From a checkpoint of a small audio captioner: encoder arch vit, trained on synthetic speech, music and everyday sounds put through simulated rooms and audio effects.
Rows from block 3 of the audio encoder of a small audio captioner, named by matrix and row number. Rows with one number belong to one neuron. Each number is 128 + 24 x the weight over its row's rms, rounded and kept within 0 to 255. All counts start at 0.
After each neuron's rows are labels from the 100 clips, of 14848, where the neuron reaches its highest value: "strongest on" is what is common among them; "peak in band" is the frequency band that holds the peak. Only what is clearly more common there than usual is listed. The data: synthetic speech, music and everyday sounds put through simulated rooms and audio effects.
# fc1: MLP up (encoder.blocks.3.mlp.fc1.weight, 1280x320), inputs 160-239
# fc2: MLP down (encoder.blocks.3.mlp.fc2.weight, 320x1280, transposed), outputs 160-239

fc1.255 [ 99 128 107 121 122 136 138 137 123  65 111 177 153 173  95 106 116 135 147 124 126 126 139 144 161 123 106 133  75 147 141 152 148 142 143 131 153 145 130 132 145 133 117 161 125 142 108  70 151 140 124 128 137 116 111 151 136 124 110 118  99 137 143 137 162 160 165 170 118 185 122 121 162 155 141  88 166 146 118 140]
fc2.255 [128 107 139 121 124  79 112 141 120 101 114 128 111 129 150 149 124 143 149 182 166 187  98 107 106 132 115 132 145 136 161 161 117 151  80 131 148 162 146 119 125 153 140 157 105 114 126 130 107 137 144 105 116 145 145 169 119 121 179 153 130 123 102 159 134  98  72  60  87 145 169 133 145 153 128 130 147 137 104 118]
strongest on: long reverberation
peak in band: 4000 to 8000 Hz

fc1.20 [126 151 131 140 137  92  97 145 144 134 134 148 138 108  88 142 164  92 170 149 152 135 168 149 140 136  95 127 163 105 135 146 186 119 165 150 140 140 122 144 167  86 101 141 114 138  86 133 123 118 117 131 103  99 109 117 116 155 130 127 105 142 123 101 148 119 124 128 107 137 131 163 154  88 115 125 131  96 105 115]
fc2.20 [156 114 151 129 141 154 135 130 144  96 111 107 146 125 162  92 120 198 146 160 179 110 141 133 104 159 117  90 113  82 146 104 104  74  99 140 148 114 116 149  81 167 159  95 101 140 137 110 156 177 139 146 173 131 142 118  90 175 124 115 117  84 135  88 132 118 132 116 106 147 130 132 109 156 120 130 121 132 146 148]
strongest on: long reverberation; far; reverberation time: 1.2 to 2.4 s
peak in band: 1000 to 2000 Hz

fc1.486 [128 113 155 123 129 124 139 163 134 113  55 109 228 112 109  78 160  93 132 173 159 115 145 162 147 162 112  74 126 119 121 149 142 157 155 137 143 157 112 124 123 143 130 159 109  97  98 132 154 187 100 138 122 121 113 136 123 130  92  81 144 101 112 107 144 159 141 156 148 148 152 180 151 127 115 134  76  59 137 100]
fc2.486 [150 181 108 126  98 144 104  97 118 132 135 173 139 142 154 133 104  85 118 100 110 116 113 117 112  61 108 135 173 130 124 144 117 150 127 139 117  63  90 127 146 187  86  82 129 148 143 141 121 132 166 110 113 146  79 137 145 111 123 119 124 100 127 146 118 143 139 100 163  93 129 164 141 137  86 106  94 112 137 135]
strongest on: long reverberation; distortion
peak in band: 0 to 250 Hz

fc1.543 [121 111 115 159 134 138 133 161 137 127 115 132 163 111  65 140 148 103 145 156 122 149 144 130 164 144 145 106 156 116 175 148 191 107 160 141 122 149  97  94 126 125 155 163 138 136 106 149 104  87 187 119 155 123 135 165 152 116 156 136  93 134 125 122 119 115 145 136 136 141  81 151 136 158 141 128 108  76  86  81]
fc2.543 [108  80 104 120  76 145 153 162 101 115  94 111 149  96  73 110 149 116 161 130 118  66 113 123 122  99 161 123 124 144  92 116 119  97 189 137 138 130 110 113 121 196  87 104 122 132  90 109 135  99 147 152 152 138 121 108 133 144  96  98 148 173 121  98 154 146 139  89 159 137 137 142 113 123 138 128  93 137  80 115]
strongest on: long reverberation; drums; reverberation time: 1.2 to 2.4 s
peak in band: 250 to 500 Hz

fc1.530 [116 126 136 141 123 127 142 131 131 124 123 159 137 122  73 120 186 147 123 156 146 152 110 104 172 142 158 126 128 128 145 149 181 118  98 134 141 201 121 132 122 106 124 113 130  92 133 118 106  80 105 151 178 141 104 114  95 162 123 141 154 119 112 132 119 153 159 130  85 179  98 205 165 124 128 105  99 131  96 159]
fc2.530 [109 132 136 133  99 129 139 141 128 164 166 112  89  94 114 145 145 107 109 136 112 108 106 148 115  95 128 115 129 125 164 140 155 131 119 111  97 137 121  84 128  88 142 112 113 132  83 128  95  91 103 164 150 151 138 117 143  93 109 111 125 134 140 120 169 124 171 134 161 117 137 125 167 107 172 149 121 119 131 157]
strongest on: long reverberation; reverberation time: 1.2 to 2.4 s
peak in band: 2000 to 4000 Hz; 1000 to 2000 Hz

fc1.726 [119 128 115 137 145 162 144 135 139 125 125 136 143 157 144  95 130 104 157 122 101 110 125 144 103 107 132 132 109 189 180 151 152  95 161  89 173 192 116 162 139 106 121 115 124 121 119 107  94 153 135 143 130 153  99 138 133  94 155 157  83 155 145 148 145 141 117 142 170  78 147 128 129 146 123  91  95 129 107 146]
fc2.726 [133 122 111 121  94 111 107 102 117 169 105 107 118 120 148 139 114 109  99 119 124 139 131 123 122 139 118 145 147 132  93 102  99 135 101 124 136 155 152 117 113 178 129 137 144 135 131 113 138 179  96 103 135 137 129 186 142 109 137 110 107 141  89 129 160  81 124 108 109 113 111 140 114  96 115 147 144 116 158 164]
strongest on: band
peak in band: 2000 to 4000 Hz

fc1.446 [110 106 136 136 102 132 154 100 141 132 141 140 101 155 137 168 100 109 130 126 110 151 121 133 157 115 127 129 112 101  97 166 127 108 131 136 121 116 100 133 126  85 110 135 126 125  96 121 111 125 155 105 156  87  92 110 110 132 162 135 133 155 151 102 153 159 153 106 147 146 155  88 123 124 148 138  99 115  95 139]
fc2.446 [ 83 120 130  81 101 133 113 108 146 147  78 179 146 154  70  97 129  90 120 107  87 146 120 150 158 128 143  91 176 141 112 113 156 122 146  48 135 119 110 116 122 142 115 138 143 104 140 141 126 108 139 149 125 118 130 147 134 164 141 174 132 119 182 135 123 120 156 109 149 184 108 145 140 106 147 145 124 102 160 142]
strongest on: band; dry
peak in band: 2000 to 4000 Hz